Weights of a small CTC audio transcriber.
Training: 10300 steps, batches of 128.
Rows from block 8 of a small CTC audio transcriber, named by matrix and row number. Rows with one number belong to one neuron. Each number is 200 + 40 x the weight over its row's rms, rounded and kept within 0 to 999. All counts start at 0. After the name is the row's rms in percent of the matrix's.
After each neuron's rows are labels from the 100 clips, of 14976, where the neuron reaches its highest value: "strongest on" is what is common among them. Only what is clearly more common there than usual is listed. The data: telephone keypad tones over noise or synthetic speech.
# fc1: MLP up (model.blocks.8.mlp.fc1.weight, 2304x384), inputs 96-191
# fc2: MLP down (model.blocks.8.mlp.fc2.weight, 384x2304, transposed), outputs 96-191

fc1.114,089,216,225,162,172,160,201,190,243,173,234,214,247,161,246,144,190,205,198,233,222,160,196,186,189,194,181,195,209,234,195,176,257,188,242,161,154,248,205,211,231,180,107,217,254,97,224,136,230,257,182,159,205,144,163,183,135,157,208,124,207,182,158,144,179,190,213,205,246,230,245,207,183,165,219,223,214,213,232,232,171,165,259,159,176,186,235,172,190,192,237,187,259,281,123,159,192
fc2.114,108,231,176,231,69,197,197,262,148,166,168,195,248,178,240,125,151,136,199,211,190,213,231,234,242,179,215,212,206,194,151,271,184,180,145,148,197,57,253,186,177,148,189,214,284,232,185,225,163,188,227,201,240,166,265,221,185,166,202,226,151,230,187,152,201,246,153,166,235,204,149,147,270,126,176,187,180,206,155,200,220,136,176,151,178,169,238,245,69,225,196,137,136,231,226,163,162
strongest on: key "B"; number of keys: 5

fc1.132,107,252,163,161,149,61,203,167,229,181,207,213,153,226,204,176,209,242,233,191,218,139,212,176,204,187,193,226,230,274,251,186,182,189,170,220,165,290,140,205,158,115,120,174,191,169,151,201,191,272,239,180,185,227,229,180,203,267,239,200,198,238,196,197,269,233,219,198,250,262,171,255,232,152,126,200,216,239,171,146,235,301,185,181,230,220,182,192,189,250,97,259,254,206,172,188,190
fc2.132,110,145,146,191,192,167,181,265,164,208,121,224,155,101,226,197,126,208,154,231,212,206,186,202,209,237,237,236,112,190,200,216,227,138,152,133,206,252,134,239,157,137,179,226,211,169,115,124,228,140,190,226,224,194,143,171,168,217,223,243,224,178,219,221,195,235,253,226,247,116,132,123,173,272,210,194,228,229,210,208,152,171,193,246,209,135,156,175,269,211,212,209,196,147,180,185,113
strongest on: key "2"; number of keys: 9; number of keys: 8; number of keys: 7

fc1.331,102,158,180,190,217,220,240,216,189,214,147,185,122,217,303,131,271,186,241,204,258,203,181,209,131,200,208,170,233,156,176,173,288,106,254,197,243,248,199,175,198,204,221,180,175,220,227,261,220,216,168,164,238,152,161,213,205,181,231,148,248,224,228,209,165,205,201,222,204,279,255,240,240,201,208,197,216,155,253,233,190,164,166,219,156,234,170,209,154,290,266,237,180,221,229,144,200
fc2.331,098,164,127,226,214,224,109,275,135,251,178,212,153,270,154,194,200,194,149,193,189,221,202,179,155,286,162,211,222,216,250,177,184,222,196,300,207,188,261,191,255,161,263,178,213,207,187,217,213,220,178,197,110,182,156,206,201,271,262,148,249,185,183,183,177,111,157,121,151,233,200,229,188,214,262,186,234,221,170,163,263,191,175,135,195,252,241,196,214,215,256,181,166,140,142,198,247
strongest on: key "B"; first key: B

fc1.189,117,201,192,224,132,141,204,145,248,158,271,205,176,188,179,208,234,195,246,201,171,157,192,198,172,240,207,131,198,236,185,136,196,233,222,185,225,192,215,208,245,182,140,254,304,259,202,217,140,176,314,186,122,196,223,211,218,212,271,215,237,184,248,271,185,232,220,224,274,238,144,208,90,213,205,210,262,196,166,209,265,134,210,157,271,187,237,150,168,192,212,143,229,242,193,230,157
fc2.189,123,167,217,210,238,221,141,227,186,211,207,181,194,220,185,179,154,209,233,151,175,268,208,195,204,264,240,217,147,154,256,134,274,228,237,194,238,308,189,233,238,226,188,186,244,203,224,247,288,133,172,210,162,184,234,207,260,167,208,181,107,206,190,208,185,217,239,220,211,191,251,193,290,148,161,134,254,222,170,211,195,250,213,191,198,173,221,207,237,273,172,240,174,155,158,249,225
strongest on: reverberation

fc1.632,105,170,172,259,126,220,121,226,246,162,154,263,221,227,212,202,219,188,198,259,143,197,211,169,103,149,206,172,182,162,243,213,190,196,243,193,231,236,225,240,142,213,128,162,131,251,207,168,203,218,187,182,241,239,206,206,169,253,149,195,212,152,228,235,157,192,185,260,196,265,259,118,254,228,188,226,259,208,238,227,117,215,230,202,151,197,208,283,282,127,178,266,226,173,240,192,186
fc2.632,108,215,146,207,215,197,236,221,205,228,172,177,130,181,200,179,157,191,224,126,234,147,193,178,252,199,257,137,264,208,199,142,237,179,163,263,164,154,222,154,146,197,236,213,183,240,230,182,191,184,143,197,198,244,80,225,177,240,200,186,206,187,192,178,225,153,239,224,77,242,183,226,184,229,230,236,171,169,217,228,216,200,190,210,225,166,206,173,242,201,207,253,182,198,194,217,217
strongest on: reverberation; number of keys: 7

fc1.412,120,199,216,245,107,219,242,220,153,189,189,220,197,148,230,240,190,200,191,150,256,226,217,217,203,222,201,171,127,247,144,228,219,202,200,183,157,200,135,215,201,174,214,279,151,191,222,213,220,213,173,196,160,194,257,192,132,218,198,181,147,199,171,191,272,124,223,228,197,178,264,148,183,236,225,149,158,151,189,208,163,156,172,263,185,242,253,219,210,208,112,200,146,184,272,194,218
fc2.412,107,235,203,233,215,169,175,233,216,169,251,189,161,183,149,216,280,128,221,229,267,172,88,199,194,164,130,161,251,186,179,186,207,222,140,169,171,183,255,185,201,116,225,115,169,258,184,211,193,227,190,213,141,186,177,231,168,241,237,178,223,230,192,229,201,281,225,166,227,181,208,200,228,264,200,235,215,227,187,184,198,218,190,160,237,216,203,155,186,155,208,244,214,161,274,244,140
strongest on: reverberation; number of keys: 1; number of keys: 2

fc1.78,108,233,225,165,221,234,141,245,186,288,200,189,129,256,212,264,217,169,211,208,244,186,154,201,247,177,185,200,132,308,188,166,269,172,154,246,162,153,176,190,174,153,237,108,183,260,198,128,201,257,227,209,255,240,207,215,206,156,166,221,205,196,219,240,138,139,153,187,228,283,179,173,185,239,193,198,173,125,178,269,161,288,190,146,208,228,103,221,181,219,219,218,171,188,215,154,177
fc2.78,108,138,189,268,176,249,213,244,223,174,170,209,134,185,201,137,148,193,208,193,214,240,251,240,201,184,195,246,163,123,213,187,269,214,231,177,155,238,246,216,246,125,242,261,252,215,186,172,263,218,267,125,172,230,141,221,156,160,238,180,201,190,214,236,263,126,235,198,221,197,237,149,166,243,210,176,156,226,233,210,243,144,172,192,213,211,295,245,304,207,236,145,132,151,160,185,180
strongest on: key "C"; number of keys: 9; key "D"

fc1.690,095,198,228,213,220,188,150,173,205,199,187,223,181,211,259,128,217,223,169,198,208,211,249,192,165,232,182,225,238,239,221,207,97,162,236,199,254,240,230,231,142,270,162,202,186,185,208,220,219,221,251,207,170,201,274,253,161,200,237,173,123,185,187,209,165,169,134,228,214,219,255,224,179,207,213,192,128,227,135,217,201,209,338,211,200,254,255,210,224,261,176,228,231,194,173,171,196
fc2.690,090,261,174,146,284,172,183,216,266,232,218,162,134,171,226,133,226,170,214,222,231,182,131,203,305,204,143,201,222,173,139,136,186,192,182,204,151,164,196,229,145,186,182,178,229,295,154,188,191,198,168,239,127,177,66,188,179,248,230,180,263,156,166,248,201,222,165,145,161,158,236,228,233,245,253,173,157,246,214,178,197,188,286,172,196,210,237,188,251,189,206,210,256,126,146,256,175
strongest on: rumble; number of keys: 1; number of keys: 2

fc1.272,106,211,197,172,190,203,164,238,184,174,194,254,158,191,158,203,217,212,152,214,168,207,167,279,200,189,154,205,222,221,184,219,176,218,217,262,242,291,300,206,191,218,107,170,198,232,210,192,194,200,204,136,186,200,283,135,132,185,189,147,208,124,204,140,137,182,183,218,151,230,165,251,157,172,193,206,154,205,182,211,284,206,239,218,204,212,204,209,138,204,228,204,167,224,186,240,251
fc2.272,096,91,128,200,204,185,172,172,229,289,228,236,155,227,176,233,186,200,243,224,195,168,202,203,212,150,172,158,245,177,198,194,179,167,166,186,189,235,173,219,174,222,186,193,237,254,169,175,160,238,224,216,121,177,143,198,209,205,262,225,212,167,207,229,145,148,174,209,244,120,237,193,201,257,223,215,213,219,200,164,187,227,160,196,194,158,239,201,299,169,198,222,219,175,135,181,183
strongest on: rumble; number of keys: 2; number of keys: 1

fc1.284,108,250,235,146,169,201,213,232,183,192,187,180,180,225,150,220,249,202,184,196,259,259,198,198,188,189,216,143,214,169,171,186,217,205,237,143,221,229,250,241,125,194,109,195,201,200,181,205,250,294,258,180,183,240,250,211,247,186,158,179,152,188,219,189,144,235,201,150,212,183,111,179,170,274,151,148,139,234,153,210,185,196,233,216,219,248,155,130,180,243,201,218,192,114,283,114,299
fc2.284,110,224,197,181,196,223,220,265,163,151,241,224,205,160,220,130,166,195,223,176,253,99,217,238,160,193,193,210,226,161,138,231,219,231,191,180,221,285,135,194,260,169,167,189,221,206,189,247,151,201,140,213,145,262,165,230,123,154,280,210,207,188,105,187,175,251,111,192,141,204,252,185,168,158,268,115,159,204,233,215,180,247,184,178,202,259,217,168,134,179,185,170,292,278,218,180,241
strongest on: key "C"; number of keys: 3; last key: C; number of keys: 2

fc1.166,110,208,224,206,196,221,218,214,171,156,179,142,245,210,130,275,149,237,192,184,201,215,186,195,232,134,205,165,233,266,206,225,269,208,158,258,136,202,235,128,193,125,123,225,183,246,239,168,235,174,200,208,101,189,268,122,240,168,162,146,165,217,130,258,222,248,132,208,143,217,149,144,181,258,180,137,163,185,196,173,184,259,230,170,150,206,192,236,185,134,157,189,232,237,146,148,193
fc2.166,110,237,164,229,147,191,131,196,174,240,129,138,174,160,197,148,201,186,214,148,247,203,167,230,165,183,219,205,117,167,151,205,234,197,182,202,195,170,165,170,223,72,200,219,145,212,186,194,217,132,238,179,256,184,163,144,156,183,147,180,236,233,241,215,217,145,213,196,174,117,214,226,186,219,207,207,181,135,208,208,165,209,248,114,175,177,223,203,204,191,225,176,209,183,145,107,123
strongest on: key "B"; number of keys: 9

fc1.574,108,186,239,238,187,172,242,219,276,183,249,195,193,228,263,212,181,154,214,208,226,190,206,229,172,187,161,164,239,222,153,189,180,269,163,235,202,123,232,178,149,197,217,200,270,213,196,159,208,159,179,164,172,208,261,263,152,213,125,203,142,257,216,142,215,173,157,273,218,214,209,144,188,198,220,182,198,236,302,253,260,186,197,223,120,273,202,229,260,202,214,188,178,166,256,176,219
fc2.574,108,261,157,195,237,221,185,215,172,209,229,218,188,229,201,281,277,203,210,214,254,155,159,211,216,188,246,224,223,199,242,191,224,215,216,190,232,190,175,187,154,189,230,200,236,142,188,187,172,190,215,154,237,218,187,263,244,264,235,236,251,185,227,130,177,220,133,187,221,207,193,278,152,245,157,205,136,226,199,288,207,215,125,187,216,270,166,127,274,272,202,195,156,147,257,339,235
strongest on: number of keys: 9; number of keys: 8

fc1.754,104,113,145,172,177,233,198,191,270,207,193,209,206,227,177,146,236,223,237,256,240,189,279,177,212,185,279,180,124,224,222,154,136,243,196,197,194,217,153,201,165,221,96,209,177,206,200,288,154,182,161,193,150,276,212,231,204,219,235,214,256,221,216,281,149,225,279,205,217,260,216,226,226,170,227,202,196,124,136,154,177,170,238,174,204,175,212,170,213,169,178,221,222,227,235,246,118
fc2.754,107,253,170,263,204,176,177,213,236,244,198,187,168,159,201,221,188,212,235,210,197,240,141,189,249,202,195,224,256,217,137,170,201,137,152,220,218,168,186,132,127,189,244,215,211,226,269,147,199,176,222,224,198,244,135,170,133,192,241,233,192,161,170,232,166,235,196,239,117,174,183,140,186,213,215,234,221,201,180,191,201,111,288,150,210,153,165,125,167,229,233,256,224,178,149,222,290
strongest on: key "C"; reverberation; number of keys: 8; number of keys: 9

fc1.133,104,205,220,192,197,194,193,212,176,241,196,94,119,247,222,161,212,186,180,241,246,204,193,236,200,195,176,179,206,193,138,225,199,198,223,158,139,258,198,268,269,88,116,173,245,258,254,115,267,124,274,228,234,200,216,187,231,164,171,245,242,155,204,180,215,180,184,222,180,248,198,230,183,237,193,264,190,197,165,164,185,177,240,239,190,254,178,151,149,195,224,191,191,259,229,198,261
fc2.133,093,227,225,214,228,195,152,232,186,177,222,196,110,137,225,203,116,276,282,165,225,180,181,220,213,251,197,285,163,187,197,185,207,204,171,199,186,156,262,225,134,130,187,235,185,189,148,194,213,161,192,239,166,160,216,225,148,250,222,145,187,186,193,243,207,192,183,185,124,220,201,218,159,218,247,173,190,176,223,241,205,217,43,180,172,269,192,180,291,223,193,209,215,156,225,231,231
strongest on: key "4"

fc1.268,097,144,131,192,213,135,117,193,267,229,214,199,246,224,219,153,211,177,131,258,260,187,240,168,193,246,221,205,191,159,280,169,173,220,254,199,221,201,233,188,178,175,203,172,214,150,218,203,162,224,216,202,109,144,219,170,263,285,262,200,188,127,157,169,182,167,255,188,249,226,186,206,154,224,159,193,189,248,210,186,212,144,196,238,278,195,206,195,214,164,222,126,262,176,230,199,194
fc2.268,100,218,163,219,305,209,208,181,170,129,256,219,176,151,166,169,212,179,187,243,253,210,274,245,215,176,169,322,223,227,190,184,215,190,163,222,194,220,159,133,179,185,173,189,240,235,170,149,176,219,254,249,112,179,53,210,166,266,254,236,230,209,141,231,168,194,169,157,166,157,279,185,269,178,237,198,187,257,161,209,210,239,186,150,254,200,191,171,269,201,224,217,193,167,168,131,162
strongest on: number of keys: 9

fc1.59,100,129,156,122,199,192,166,278,244,162,181,161,322,214,266,222,218,176,190,150,234,187,302,196,223,213,240,165,147,237,259,220,184,203,174,169,197,187,218,213,201,226,192,204,233,210,232,218,194,225,202,234,152,134,171,166,237,214,241,128,155,181,196,180,147,162,213,214,153,242,298,231,241,183,169,178,244,250,226,96,198,176,185,183,145,176,190,256,191,157,119,202,197,275,261,223,260
fc2.59,089,186,172,227,252,172,243,215,205,275,233,199,128,170,199,165,195,273,253,211,229,207,211,257,237,249,220,256,127,191,151,168,275,208,193,239,185,286,187,192,185,155,196,170,206,207,165,170,193,186,205,237,134,207,125,271,166,230,206,211,245,140,174,193,153,136,118,205,154,169,201,210,222,232,265,166,192,172,179,183,215,148,249,186,219,182,192,167,268,177,229,143,206,142,148,179,309
strongest on: key "C"; last key: C; pink noise; first key: C

fc1.222,094,156,260,195,201,181,217,203,192,135,268,192,178,211,241,130,183,242,208,247,281,174,196,206,167,166,268,171,181,212,177,173,209,94,238,161,201,239,215,144,169,157,200,189,178,152,202,208,165,145,221,207,192,141,211,203,204,195,182,184,203,177,131,224,239,218,143,242,213,221,259,223,252,120,177,229,174,156,287,104,205,182,172,243,158,169,162,127,81,257,252,192,186,235,187,122,122
fc2.222,092,159,165,222,247,235,165,219,216,229,165,224,168,196,150,200,217,240,243,180,248,189,235,196,158,271,207,167,194,168,161,204,196,194,170,255,171,250,164,192,172,181,179,243,201,232,133,174,192,228,152,238,162,234,100,156,202,229,204,176,242,207,116,185,194,162,154,211,179,195,191,281,193,194,208,227,215,247,198,169,246,186,243,186,181,284,252,173,261,223,287,133,147,150,175,266,147
strongest on: key "2"; first key: 2

fc1.456,110,259,191,130,177,133,246,216,157,235,247,203,218,254,177,118,222,245,207,161,220,195,165,192,188,180,181,203,236,276,219,198,191,232,184,147,164,221,192,147,205,161,142,177,160,228,184,155,268,278,262,237,203,235,233,190,219,223,257,225,243,178,177,243,254,235,194,153,232,200,186,220,178,170,194,125,141,213,227,200,257,207,270,222,216,238,199,197,158,165,161,243,208,230,180,165,158
fc2.456,095,207,170,219,230,145,148,285,211,270,126,188,177,149,208,137,161,197,234,236,257,220,124,170,230,171,191,243,197,223,170,172,237,208,224,142,223,141,139,223,203,156,204,143,217,182,114,108,238,138,162,226,233,214,198,188,185,242,229,163,220,166,234,197,176,195,186,189,276,162,175,221,215,220,191,155,225,236,191,180,239,154,223,163,195,115,215,201,105,203,233,138,207,150,199,204,192
strongest on: key "2"; number of keys: 8; number of keys: 9; last key: 2

fc1.495,106,184,216,194,213,185,143,257,179,228,244,121,182,202,194,244,206,221,195,227,273,175,131,238,185,169,164,160,220,225,223,213,201,179,180,222,166,270,214,221,157,136,197,148,217,213,174,93,185,158,242,178,194,230,218,140,250,203,173,177,190,227,206,175,194,264,209,252,180,239,229,206,199,209,212,162,244,194,246,108,158,192,196,187,192,193,141,235,188,195,214,151,345,221,153,228,208
fc2.495,100,213,211,185,208,225,133,257,202,288,166,191,213,160,224,167,179,187,246,240,284,181,191,216,238,200,199,236,81,254,74,180,208,244,182,234,205,186,242,217,172,75,170,241,217,169,168,207,195,144,184,206,231,145,267,196,153,278,200,149,118,169,237,158,193,151,252,199,217,147,190,179,249,144,175,160,198,250,174,212,152,172,193,222,142,212,230,155,262,173,218,142,152,102,185,197,150
strongest on: key "B"; number of keys: 9

fc1.532,104,243,211,281,202,171,187,220,206,146,292,229,209,242,268,140,230,167,168,190,179,150,182,218,226,248,162,179,166,198,181,198,234,195,132,222,246,201,217,204,231,239,121,171,257,305,172,149,220,142,202,221,214,104,214,214,296,239,255,172,200,272,195,193,215,136,233,282,197,147,135,162,181,209,214,230,155,196,270,204,207,148,146,230,241,193,167,186,224,149,212,218,181,111,158,310,276
fc2.532,133,144,262,168,250,177,185,213,223,230,224,282,151,288,174,217,193,260,189,196,209,218,178,239,180,256,178,270,165,184,228,179,186,224,207,152,190,166,200,206,191,274,133,227,180,229,227,188,209,235,179,183,245,210,195,223,234,258,162,163,171,269,225,257,337,182,211,248,224,333,194,243,193,191,179,158,208,240,220,217,206,174,206,267,266,203,210,191,283,192,189,166,175,190,236,254,288
strongest on: rumble; number of keys: 2; number of keys: 1

fc1.623,091,240,243,226,144,209,101,183,255,133,198,219,147,242,230,95,252,247,143,141,191,271,199,183,210,235,164,212,172,191,154,194,142,184,273,214,161,282,189,199,239,214,244,256,256,224,190,217,135,250,248,245,204,206,278,227,274,222,235,242,150,167,183,198,204,245,172,295,161,273,258,255,204,178,250,173,148,175,154,230,170,139,257,145,183,234,300,272,209,213,107,178,198,152,98,180,211
fc2.623,084,247,221,222,236,168,216,229,235,251,208,161,189,250,224,155,138,206,220,209,264,200,214,230,220,198,154,177,235,171,214,138,254,153,204,175,170,158,168,227,129,181,176,103,258,304,150,121,213,148,198,237,144,243,233,176,180,227,250,201,249,187,196,189,180,229,158,204,192,152,183,189,262,284,280,185,222,229,239,182,276,190,230,158,187,181,200,190,250,252,224,200,298,106,164,243,173
strongest on: rumble; number of keys: 2; number of keys: 1

fc1.308,105,165,296,230,138,221,214,239,241,138,134,199,146,291,193,169,254,132,224,237,223,220,175,237,152,184,179,226,178,183,235,214,197,195,214,221,225,202,228,175,146,202,178,168,218,248,225,238,192,198,203,180,150,171,244,172,268,185,214,222,251,250,245,147,191,224,136,300,186,152,179,266,235,130,225,179,98,213,137,167,155,175,275,225,164,265,238,228,223,184,213,165,196,161,215,206,194
fc2.308,096,203,188,183,245,158,220,194,252,257,199,204,146,160,179,170,126,282,213,225,214,177,186,203,232,253,120,159,308,236,210,212,199,204,164,174,236,259,183,232,106,135,143,142,237,203,231,124,205,199,177,233,181,197,183,180,214,240,213,170,188,192,220,243,167,230,210,192,174,83,261,262,204,202,205,255,210,237,276,166,250,229,257,160,165,182,233,188,210,185,209,228,187,122,199,128,223
strongest on: rumble; number of keys: 2; number of keys: 1

fc1.191,094,245,185,254,174,181,147,270,233,189,243,178,214,217,152,164,135,168,231,196,263,133,251,163,183,239,215,239,265,195,120,266,155,190,257,90,205,185,193,208,243,248,126,170,172,217,196,242,222,233,234,182,246,185,283,147,256,156,243,210,242,170,176,217,229,210,224,167,195,246,244,234,199,233,241,191,245,256,240,187,259,150,211,227,159,146,240,205,127,148,170,173,179,182,210,237,154
fc2.191,087,171,240,218,288,154,195,225,152,218,229,114,150,171,161,147,210,255,211,188,242,241,178,276,203,295,180,300,231,185,153,199,236,156,204,269,248,238,202,193,270,158,257,131,209,217,173,129,168,214,150,280,171,218,76,239,184,244,221,182,252,157,146,267,228,216,177,200,120,154,220,268,215,236,223,174,282,245,125,175,214,195,242,186,214,265,197,160,229,215,276,165,243,142,198,172,263
strongest on: key "B"; key "0"; number of keys: 9; first key: 0

fc1.405,097,215,165,163,176,189,156,194,230,253,248,180,245,202,210,203,194,175,235,214,215,207,197,198,153,208,214,202,147,235,184,166,284,225,187,181,132,240,178,223,119,212,151,269,207,157,256,97,202,204,178,195,167,171,254,207,152,211,248,194,156,206,188,230,181,185,170,159,214,213,234,225,174,193,254,189,243,178,234,202,140,155,245,223,176,199,239,182,235,236,151,171,248,242,182,129,131
fc2.405,103,183,249,204,153,227,180,203,189,252,197,165,252,173,219,219,250,112,226,223,207,262,187,220,283,214,203,145,223,194,205,202,161,190,177,189,169,119,126,175,233,182,242,189,124,216,227,185,219,161,157,209,247,171,243,184,151,167,166,262,155,209,228,196,236,227,180,228,236,205,143,185,210,201,133,263,306,170,265,208,176,155,219,154,233,170,120,284,146,148,170,187,185,273,200,104,197
strongest on: reverberation; key "D"; number of keys: 7

fc1.112,106,216,263,174,143,212,173,179,185,160,250,116,176,206,266,221,215,194,197,206,231,216,127,185,186,178,200,119,259,195,185,215,266,221,173,197,155,276,193,205,193,113,130,235,198,199,186,113,215,149,239,189,222,199,220,194,237,170,163,131,121,170,181,209,252,230,182,269,178,266,177,227,262,197,157,184,141,261,264,149,222,189,113,183,152,198,156,185,222,209,198,241,258,287,184,200,224
fc2.112,107,226,149,211,143,223,142,239,196,231,169,214,179,145,195,208,158,180,211,135,280,167,208,217,147,219,175,230,120,198,125,214,126,224,214,263,264,146,206,241,157,98,177,258,215,151,149,223,195,127,107,213,288,203,200,199,184,230,227,127,157,192,212,185,187,202,170,213,169,145,131,220,206,306,229,235,200,170,225,141,160,176,146,179,189,288,230,170,279,192,217,172,160,160,220,148,178
strongest on: key "B"; first key: B

fc1.206,099,229,127,216,156,190,213,229,203,237,223,208,206,200,134,153,114,148,204,162,164,189,191,214,198,232,256,157,249,246,273,216,231,176,191,158,272,247,235,172,177,245,203,152,214,138,202,223,187,227,216,175,196,274,193,196,136,203,249,156,211,244,244,122,172,193,171,230,216,237,147,240,194,242,163,203,213,213,132,194,239,122,156,209,182,260,231,135,168,133,208,216,127,253,200,175,222
fc2.206,091,203,231,225,222,201,241,266,165,219,166,187,125,196,223,151,188,267,258,221,181,210,172,199,205,245,189,250,257,208,170,198,202,193,193,230,195,258,230,223,179,180,217,178,245,223,200,182,201,240,103,240,133,156,130,195,150,265,309,237,210,211,160,186,177,231,156,173,109,166,240,270,215,266,216,172,183,171,145,149,209,187,154,181,213,250,228,111,210,220,263,188,271,176,189,183,210
strongest on: key "B"; last key: B; number of keys: 4; first key: B

fc1.472,105,194,248,195,201,100,192,190,191,158,156,200,126,251,171,159,262,173,172,205,243,210,128,242,193,205,217,244,235,233,212,214,213,215,221,240,218,191,229,165,139,126,165,249,187,223,182,190,171,232,212,235,155,255,293,183,221,179,204,184,239,95,206,173,249,208,142,165,206,189,217,205,211,249,188,162,164,216,273,170,253,251,206,177,207,214,205,114,143,251,229,221,174,195,137,165,176
fc2.472,105,191,177,199,221,173,146,150,244,274,199,221,192,150,220,190,154,209,218,162,179,157,243,232,221,122,195,168,237,151,221,236,182,174,165,197,164,210,167,181,151,227,159,238,185,266,136,200,200,187,153,252,180,198,139,161,180,211,256,204,218,181,226,202,174,269,207,215,256,122,214,184,175,285,200,224,195,237,238,201,223,238,247,171,230,120,219,153,243,175,258,159,235,201,191,136,121
strongest on: rumble; number of keys: 2; number of keys: 1

fc1.148,113,155,226,207,224,146,223,162,235,216,218,225,255,231,213,192,120,217,217,145,195,261,253,190,197,160,188,157,221,204,253,249,195,190,156,193,121,194,167,228,129,192,192,213,162,145,191,170,246,240,217,207,168,253,205,308,215,231,302,216,188,192,168,253,229,268,239,179,205,214,155,168,132,208,240,208,246,185,218,188,184,184,266,237,152,165,207,259,161,236,135,246,210,197,180,131,147
fc2.148,104,282,192,226,218,190,210,240,150,278,213,177,151,127,221,204,147,165,206,129,221,230,187,250,201,193,216,237,279,210,157,188,163,192,197,167,186,87,189,188,137,192,183,187,218,204,193,127,229,177,135,168,221,174,148,263,131,198,285,261,193,157,204,204,233,248,210,140,191,177,136,234,223,196,193,168,229,177,144,163,204,165,244,214,197,240,177,204,156,185,198,165,172,163,209,132,223
strongest on: key "2"; key "C"; number of keys: 9; number of keys: 8

fc1.717,109,246,202,165,120,176,188,212,223,175,160,234,132,234,173,185,232,168,154,201,183,222,197,259,206,179,133,239,180,263,154,229,146,218,145,263,197,245,215,180,195,186,168,227,177,251,224,189,210,200,262,187,159,191,215,171,166,181,224,234,230,185,189,121,187,138,148,212,126,201,185,210,168,178,180,232,184,214,186,166,217,259,222,232,196,296,116,228,106,219,204,198,184,227,214,216,213
fc2.717,101,165,106,189,243,176,201,225,246,252,156,210,139,158,238,215,174,199,249,248,194,169,179,197,155,152,128,152,197,149,257,190,201,180,139,167,186,192,216,184,168,153,206,209,215,260,186,174,160,203,195,241,150,206,125,211,163,214,291,185,212,157,208,195,184,201,185,161,246,189,256,180,142,225,207,192,208,211,222,149,230,260,158,177,165,115,238,162,218,192,220,167,199,175,271,170,154
strongest on: rumble; number of keys: 1; number of keys: 2

fc1.7,090,214,228,263,145,176,111,222,202,145,249,148,243,196,190,210,172,202,189,181,213,225,237,195,111,196,217,156,232,186,189,301,217,211,228,223,201,156,202,196,178,167,164,195,220,160,226,237,198,156,201,224,195,155,244,155,171,288,268,198,179,196,189,294,216,188,172,247,184,263,184,283,205,229,229,177,161,146,227,235,183,199,166,188,195,231,190,173,244,128,146,206,230,166,229,197,192
fc2.7,085,191,235,208,218,190,248,287,214,193,182,185,134,211,164,192,239,175,253,175,222,258,114,245,238,241,158,237,213,169,120,171,258,151,170,220,245,251,188,199,185,143,224,180,215,195,103,188,229,199,179,230,138,251,134,269,154,258,251,234,269,164,119,227,190,242,208,226,133,211,141,239,194,225,275,160,224,198,245,176,227,188,203,195,241,284,251,113,299,200,248,175,255,129,166,245,226
strongest on: key "2"; reverberation; number of keys: 8; number of keys: 7

fc1.223,109,151,166,174,168,210,197,215,274,235,308,207,178,232,238,167,185,179,248,218,226,192,187,210,168,230,156,160,221,228,194,194,207,178,189,115,260,180,238,241,157,189,193,240,281,280,227,122,176,173,178,177,165,205,181,159,261,207,246,185,240,197,238,224,212,90,160,200,184,131,207,180,143,143,264,129,236,168,125,194,251,134,207,151,174,179,185,184,236,229,191,182,219,143,208,176,165
fc2.223,116,233,197,228,197,209,202,211,240,212,288,214,203,243,177,265,184,206,258,221,245,189,171,211,203,224,193,261,137,235,220,182,238,181,127,231,188,187,168,200,292,182,151,155,203,187,213,168,187,150,185,188,210,201,217,226,186,222,189,213,132,237,219,174,226,160,202,233,251,267,234,191,179,184,191,149,252,190,239,226,251,204,179,210,189,232,233,155,197,131,215,182,274,190,268,256,290
strongest on: reverberation

fc1.689,105,237,201,160,130,238,243,191,198,118,261,182,166,201,180,223,230,227,170,154,155,247,144,171,179,210,218,177,239,224,211,183,154,173,209,173,199,245,287,176,205,284,178,230,156,177,275,189,242,236,201,142,179,163,170,170,180,150,167,198,277,212,196,122,154,302,168,197,137,230,200,218,214,223,200,214,218,183,164,198,275,243,208,236,236,277,191,121,168,209,243,232,277,196,245,263,294
fc2.689,110,178,176,211,168,151,175,245,171,169,287,264,154,171,198,140,176,175,248,160,152,153,206,203,257,203,196,240,228,206,200,205,180,204,234,223,197,191,212,134,224,204,169,141,256,250,239,299,178,239,183,200,128,152,138,257,169,230,267,234,221,218,158,219,201,205,188,172,158,210,184,189,191,278,239,153,188,179,227,239,221,242,181,265,225,268,230,235,173,211,235,233,246,221,267,103,190
strongest on: key "4"; last key: 4; first key: 4; number of keys: 2

fc1.90,099,204,210,224,193,151,210,122,201,87,239,108,182,177,192,187,168,244,193,227,224,226,230,152,232,293,186,154,159,231,198,202,201,222,189,164,224,179,106,170,152,200,150,137,151,157,223,214,229,207,212,196,222,194,185,215,254,147,288,179,263,229,175,186,218,195,201,165,153,245,226,316,152,192,163,177,257,224,222,250,223,243,239,208,115,201,256,198,203,151,133,134,239,139,162,169,109
fc2.90,093,278,186,171,185,230,190,274,201,198,117,142,183,149,158,155,132,233,226,222,248,198,137,196,166,188,224,222,227,185,137,232,270,215,200,190,173,212,180,204,216,146,224,186,224,209,149,150,206,126,115,217,203,222,126,188,135,253,162,245,236,151,175,193,174,228,216,146,240,112,307,216,201,201,300,215,176,238,185,210,197,253,267,142,202,263,234,200,239,143,206,126,239,82,175,196,124
strongest on: key "C"; key "7"; number of keys: 9; number of keys: 8